{"arch": "unet", "model": "spectrogram enhancement model", "dataset": "synthetic speech, music and everyday sounds put through simulated rooms and audio effects", "train_examples": 39062, "gain_aug_db": 6, "noise_aug": 0.002, "n_mels": 64, "hop_length": 160, "input": "log_mel", "win_length": 512, "task": "enhancement", "loss": "charbonnier", "norm": "groupnorm", "hidden_act": "silu", "weight_standardization": true, "pixel_unshuffle": 2, "widths": [64, 128, 192], "blocks_per_level": 3, "block": "plain", "attention": false, "upsampling": "nearest_conv", "init": "torch_default", "optimizer": "adamw", "learning_rate": 0.0047, "beta1": 0.9, "beta2": 0.99, "eps": 1e-08, "max_steps": 24100, "batch_size": 128, "epochs": 79.0, "lr_schedule": "cosine", "final_lr_fraction": 0.1, "warmup_steps": 1200, "weight_decay": 0.1}
Rows from block 8, named by matrix and row number. Each number is 128 + 32 x the weight over its row's rms, rounded and kept within 0 to 255. All counts start at 0. Numbers have three digits each. After the name is the row's rms in percent of the matrix's.
# conv: 3x3 conv (model.decb.0.0.conv.weight, 128x256x3x3, standardized in use), inputs 198-215, a 3x3 kernel for each
conv.11 101:111113090141117095126119075150145126180161141155159092134113090118196178138255209130200151209249136160224109060143133099123108142115109086083084106047063103025026156128137137145162131148146166142070157155108140147091173187159135157161120135127187157102190157086168131059156125110186153124180155119131110118143144159187200215116086074130111107138145149147117108140112107175163146136129131181169151197197180107065151133068152163066173125142127145163146140158141195165166199172167204179164
conv.12 115:196255232184209191158167166142164102165198157125178174140103122164116160150151186131182141117127069155141091113048091123134145167151172140124101172133101177120098148112118129109142125132170123217111149194151152218194175191101183174093159216101129151157103139148089121158192228206135201172152223175113141163084125164103132162089130153094141176112152182148131116127126132133130127145153147141142139093094104138122161148134177166171185110144108141176139115146115076115117063119124057128134
conv.13 099:132150148132131136145143133080142156120186160137210174147129127143166122101134082100157141132151143142146155062144123106140133088101126108076084088061118055000037156126135178135126100047025167215163169214153153193156109057123127116130101106140088089119116101135121072172086053020104090085177164155153157144138137134132126117101138140087128139089120119141142160132140162079091124130179210120159179164181173097050141120079122128095121134158148134161150110130120132120080105081041091061028
conv.14 094:181120101183137132172110122122092056107105090102129128070127160106137134153161145127181170117154143070149135110071066148122087138094084145110096146132136160147137000063118051092122130152169183074107156086078158130091128118101120117110138132128151180164154137097137121090042057089047070104081111133122109083126117102155137116153131127148129139148132146153136125142136142132127134119146183088124146082121127087052055121062057139055070144144149138139146132134139088078121079084121058096134
conv.15 116:131167121167194164121158141197198122191208139145190112090092075155135124135134117070075069082075039088080017093068081137147153152179204147110095177141123134103103137127124133136141140152161109126084132142119156158135165163116176156114159132074133120136120130120079120098164180179144157154127131119100100116107112131141138150093092095108109109124123116120095078137113089117093067136128137142142152153167179104098122116107128130120133069089066086114081066086062102108125118123132119122126
conv.16 103:218208204214186191130115142118119158059049085080073100076078103117149166117163177170156171147155141086111073171198198154163148154127129135132105181167157163133139126138134075101115104134156175142146163144158169152158058102132049123148050113148142127101140128111157146082123126104114136116074109087086087075102103084137145127135136137145130116145144133111095095132133143172167171142152170124140148082106111091105183096115188123118185142142144148148149154155156182178176193178170186171160
conv.17 103:111125122114126116100092094131151179088109126078086074157155134198213135136174080116152173183196192175181153187218183144178179125136181160168166160199226162201222116109095109103073174185160193132136188185162136144115088099179070089174093101196142123098187161143203200192069047072088083113064071121102112119131136142167169159043067102073082094098108107091087119116114156130112147176162166158153147125140123135114136128087126143081143133135135135136136140142139163114124199142142234181162
conv.18 099:109137099124126104148159136155151154107110136108108139165126170170178199104125160110063188124096175114102142143170136116145123130169147156107109186143140170138135127100109111102121089086119135114112121092109160113144090016109121051123117000110147129180130160115146196119086131117081131133129158169123143166148164205161178221125137135159159159172168166098109128095102133114128158171171171168163169166161184136134121150175128167195144135151133146169146148170147077089136068097138061091128
conv.19 107:138146137160178141138176137131161152128128094144118067056110042089086022150113069158159116155218167147202123167203176086156138081216170167148174143132132141138139118144087102105040161162133099120058129138077140136067154146161153097134225134136140157131152173141179214169194161171140069076155048055098086060094089073065067069120143169148158176132153192121103094101074085077084148115115094095107086087111095105090141089091162062084181144158149141153143139153141150142120153150137136133115
conv.20 116:069141122133147137132149119147190144135155176138145176115170162100137131110129108068085160046091132084114154132061090124087098120115118140151144147144121119113099138130167130128163129119138065232076072157120066135095126144123106123121112155101197194121118159102080182136167157142052083071080108073118140120105128130127150153156154135139142143135144149105100140103121149165176174087099112050077119059071135122108181112120160124140162117166147118175156093145127120117124094106140046088160
conv.21 107:114146137138136116121112119147152142148130121151123128080100106133114107176132124158097063162109099101059073160127101109102108118087119175188185179168142136112080125117146132113123166167173198197135151148129142141129114154075105165093135223134132158064112139060104146098123083055155150112180171108145129132144126129132127126179153118199155120195145108154135114134123114141131121112067065116087080156132147095082095076095097125141113126129117151153137162166152138117119153134134190161157
conv.22 100:140177188121171168089150164165135121172143112183154107091077088129085110160151150120123115128143123091125072182182169127177161116147132144155187127142165079103127144147146182151136180171153097149068118119066114096062176206168138149131142140144154177182139163172114178148101142097123165125124163124140124115143140144169194210146143140153135131139118128133110110094082100072069087172129118155144140186209216074056075086074091132098098110118103121129112129138118139142164156165190158166185
conv.23 101:112131057122131102221201200089067053141141099073118037136131108149128065191140077100120104167148168141189112073047094089103153128083204143132170116129140072109106139142118246222160149161105110212052110134078160126143122127124093194085089255127157161145116156105140217118079105084097153137169214162172173152158156168082102155119110106121117118024052083146108109104088079128118138107127105060083095141113126139096106102070084142111140097102096113119114114122117096107129055094138104140169
conv.24 092:178159108164142103138129099073088077090103112122108129146121112105073068126074056145095147137126155142135125117125162129134156078133161157153133149144143163164157158158158139139145147134127160153184167156197189172204056043088071053071088041019117119121124130094141159089105143153068121133091131136125126140132125138133130141108107093127120106136123111094119135151168166157179180085115120084101092081083078130159129135167133127156125139134135146141142145141141068081117082100137085107139
conv.25 087:151153144158163151131145149086073084102085093128117119080079090089092111134146158108105083110109084101107086147155142146156141140140128120105115128110115116099103167159156166167169189191187154162109151147111144139104131149106110129103114136107119120088123123104126131113150156114162163112135142092134143160121130141144147146146146149150148152153146147142117097130114100114103089118127137113130138106133141172146149186159159204169165113115114115117116113116115177201219195210221190198206
conv.26 101:187191144161174122191198153163165038155138083164159085102137100096163100093165118121037164095060117077052131117186089110160112117156126174141114141119145146127153087077107153181190103146128137104155121112164121118195192052172185041145230000155086136094082147102108148128148069068148065079174029054132138104131142120143157130145104031135103040162126045120092122153124137178143156139115113123112139113101126109027163101040132086021131107118100109122104120135112089023006106054048112061070
conv.27 104:057086100110098109161152097082188114085152129030167106170113123114105137200179201126130092133179097103198088092157142117137130093063054153120108082065068123117121115036100155122163109100131054197153094159213084153185134175204106179158109250129124140079123126084057135043181182092172191078154202090143144109121132084122135095160121059148129095143144116155116125150127134168152149155166157192183169182159135181126155167118155138079144142144133145148138146149139133101057155124071189146073
conv.28 099:152131117159149116151155117112085128133103133117079124088126106091111129098108126143137135154175166128131126103063073143122071197199129087097096134132103139137115152138106143137118127106074054065106101093107107070063118090051136091061162129088074108113087139130149193160062134108122158118124140089092080079081078090070074093143141151102119137099127153146124111160138126161168183187144125202143116224148114185160110173146095197172115151151148150150147153154152038108185025105185016112186
conv.29 084:162160149127112104106087079122105073140127099167145124130125128097101114081082105130133183123113144122115136157152146177175175164155155180180160201190177194185176118095109068061084097106129157143151177158169205184194117099126154153172141149152114127180095109149111116145134152169122151173129150171160154158135129139134121126150137129128121120129123121172168165143143150129128137145159169142151153139144146134165160138166158117140131141140139144142142140138138177152095177162117155147116
conv.30 101:213166120147159126129146114072081131085123127129193134083060125148103055174085022038035026125067103146140132099116067081143126012097139191194221081148181086153141195169144224182122188162097090106083063071057171137134147103057167165069234217145133061160129080142099144125129103076156112076162116065098101114138106094124084085112112168079081130009000025163160201080092123059044063076080039099112061218202132114161141119154158113141176136130128133126122130122118163129155116087124122080100
conv.31 102:132110117129116118167167157174162123169154106179153089104133148098121137104124142149096098116096092125125126147189219163190208178209224166149138159131116174137106113114098110108099118118124152186194118144148062098103109119107113124127112109125158164131107130132106141156141130100190164126201167120030028026030034034030031032148096025156114048163119058211175134193164127216190155047041062049055081037054098108106148125124159141129150106112109116125119118127120165151153165149155153141153
conv.32 104:140100158159120157148143173146139133108128138103147168027079190091162214133168191051170150031142146000110158067047115146099084154123124115111108143119114135153163045021088072082116166185198153141147125166164120173155048129145061165154126203169076153194120130177171128215148189191130165157120146120119136131094122122092106096144119100112113112097099098124111094124128111129134116157177168134167159086140128151065109162064085166061068145150149141145145141145144134134118144137125144142144
conv.33 099:204170142189179158133156159174156140158138137145107121131073071152114126126132138176160176166159173126132147176202200202221210147181203111098114136135137114139136073025000093073063095103118120120139132125150142117152052081132049073131013018094117119130100144166048136164137164158114145146114154158146144132121137142126163186129100084098108114113138148157162150113138139107122118198146111169126100143116119135146120132140105157153103092095089099106098114124113055110148080131167083135179
conv.34 100:129125132085095152150110172130133115171122138148074120255177197242184158085141171144126166135101092148158079089165118077164173092109108176142141163166169119136138202131110188134125154116124140186104175142170209089213152127170120085124104072170189160120136149087084178050093158159154201198100148165186190236183208255082102166108092093110109144119126160109120122113117144126116133151181126163174123188182140133120103131138093151170125121124120116121117117122117120157156096132137138148144
conv.35 092:130104111121100122135120147038004037061030057097073107086084106131092117132091132137104067087053041055032042203219203177224209211232212058060065108102114168156158086084086107100092087087082163104173136107174138107166104081090127115125117127124091131127078115120131131132155113138175117121198122108044035084074051088081055075159149174170160178166144153163152144178169164220211203194153161175126131151099105153201167120166149126168159163164163156156154157158156164169183164169177184191195
conv.36 108:102090033100126071111179163109109154084118132086146149183110187085064142133153129102093125054053104103126157150130091211227195122106152145111171119088134072093148089071055131155139158185153133112157118151153134214164161148183091097144102093097201158187167155206124087125160152144130115109128137144144148155166167154162139126161140116140134112148127090071073119097108106172154088037069085091133149102185200143145187192171214142104150121115114135129127121117112150155138156142115139124089
conv.37 096:064108129093146166084098101044077055078121110054099110188220181132167122121161114132145169171141156186166178037034048033052086085084115091095103126134123123138135104118108094118118098131129147123097084088057106095071131149101099103082093098116195181179083108109096113106147144126111121101103119104109102100128105096130099086123118120092096116083089099079082106068073095040040057087121145088132149124154147154184181137176177135169184151156147149153144147151142110086045080057017052037007
conv.38 095:077124136119094130141092115120117058137115072161109009155137105164159123073116128051095124111147133118115117093132123076111162139141169107114119159122137164096104131150145127149166152193235172177133155208169144194152142119103169157166195163137132172065159195103196160114216151179255158168255133132139106125140124125166156136145101098115068052099069040106064053119034000163094038140108094159124096139091062138118109119113111104127131093092092097096096093093093253223199255228202255225191
conv.39 095:147136112184181132137138118119143130143151164135129108110138125174153133170155153077071177092087162126095112117087115126134154158187189152149155167173185124144164065061028073077086096117153156111184136095163158082169145047167144000171167000180121143183139160188166185157091058094084049094068006080137137110134143138120139154136119087142124094118105094136140148150154153127136141097154158059108125081110134070064156074044118084033098143154152144155154131142142126084051070027045045008044
conv.40 103:186170119206196132140146102123116106123112090132139071082129136141116026137080041131055036147052088116076086122134022102182111027155210093129157139127118159109064136144169096063110212179186127162121127125084166184142079118149117171120181214019129200147103169138065129095106121141026052081025073051106110090072048000065042000147132114153134097103089030123163163091120108081081089140121143158108105153093089085139091102135114100113114112117102115116101118116098030016076017018088031026095
conv.41 108:113064088132115098139145159163154163153152164119148187091159089130155148148159156148142166136111146141097107161123168130152065116173115126133153132133128125139177113150101107114096098055007096106197111115159138158152144161164136124136104121149126126116138110130123154154118109128107113138110130182116099108112114122130134120174146132149120120157132127063053023075089098117122113120072083052009035027000014110128088107122076105114064146144138149149144150149144080073090092090101070078091
conv.42 097:152182174134162157157199202107098043126122059171160080153128095154142114153146120148192193119161141124141117052121166074117138114172181107142143109125111115113051141128135166163168098127145125130101162158129187181162100068052111101094149150158094125108101126092149149102097128131116125121126131124141132132143135136145146154161151142156149146161158157156142126153136131170161166111102127114110136107111141108075075127108117141128148102122113126153139127155142018017030028043059048074085
conv.43 105:156128089113120108125108078099084128119089119089049073198163116198174158142175154121145135102135142104124127148123072106146143127143190168122131128131143160130123112139130077124140173160148103092131162135118074107154146110100162150155132141130141106112145115077114120109210150112106114125130167171172177195125118144166144164136108101145115110172104083043081090092067062095055062123121131109130143018082110150147170156149171154151172135116114155134128149130125183153135174129101146145140
conv.44 113:164183181167205213149223228171143144155138131171154129147139121181178173192220201061036050086061051115122107093133140133197179153228203158182186145162172088097118118128112117132131127133129230223216200198192196195184156145102154143114158132104131114099139152121140181137179176165143120098135096077156134131139127124135131132190131098178124104167117098169152125149136113156133090100100088085087078100129124146136096167160113166157111113122080142156105149165111104093122106097119083084107
conv.45 097:187157105193215142131187120145110187125128166067068095140164182188166167113104087094120098091125159137151149163131113155195137108204160157153155211214205161171180152160157144129107163165132223220178228225186162183165080123150115098179130047203173159130186168138222218154127182183079134131075102077143152152119140167101107129067076076044055061044052072176167139137126126095088120134132110119128096105128090166141110118055054087004039122123125126128130120122123131117133114102141079084125
conv.46 108:085074063122115120124133135123161140083101096155163142077116168142130144190168125169118102113049059141087107157085097203155121117120122126143103129150141078097106085149164141172171171179168166131106143092123179120162120145095137130109146115098151149105164151154161141186144137112060055069066042073167123104171134108193165129162095075118074076081067075109053111092106177108118151172149122095076060120100074102088113089087073080059029100097098120121116120122115131134148093112129048091116
conv.47 086:148161163148162163150162161147151147152157155096103098190195200185189200166173187140147150139147150134140142107117124106121127098116121198204205195197198184185187209213220198203213168174186224221225229225230202200204146144150148147160136137154178190188175189186170184183160163166155156158138137137200199192189188181181179171114115112102104102093095092112118123107113117103108109116129126133146146133148150119125113111118106097105096122123122126127126125126125115109107113104099113102093
conv.48 099:166062152149107091044097024144147179140141140160140089163159154192118170153112170148168064157192124076109079116057122123135082201249044060079067173142081123142117189143115181093095179127171178101227124081138187138066043150033164120127193042138116079078095082111145131152138137139125131133138090105141125080135144114124156152171132098191148103143123118138130167087068083100117137157094097120083074174196164115100178112105161138124160110107106114113115123124125078124137056124150079129153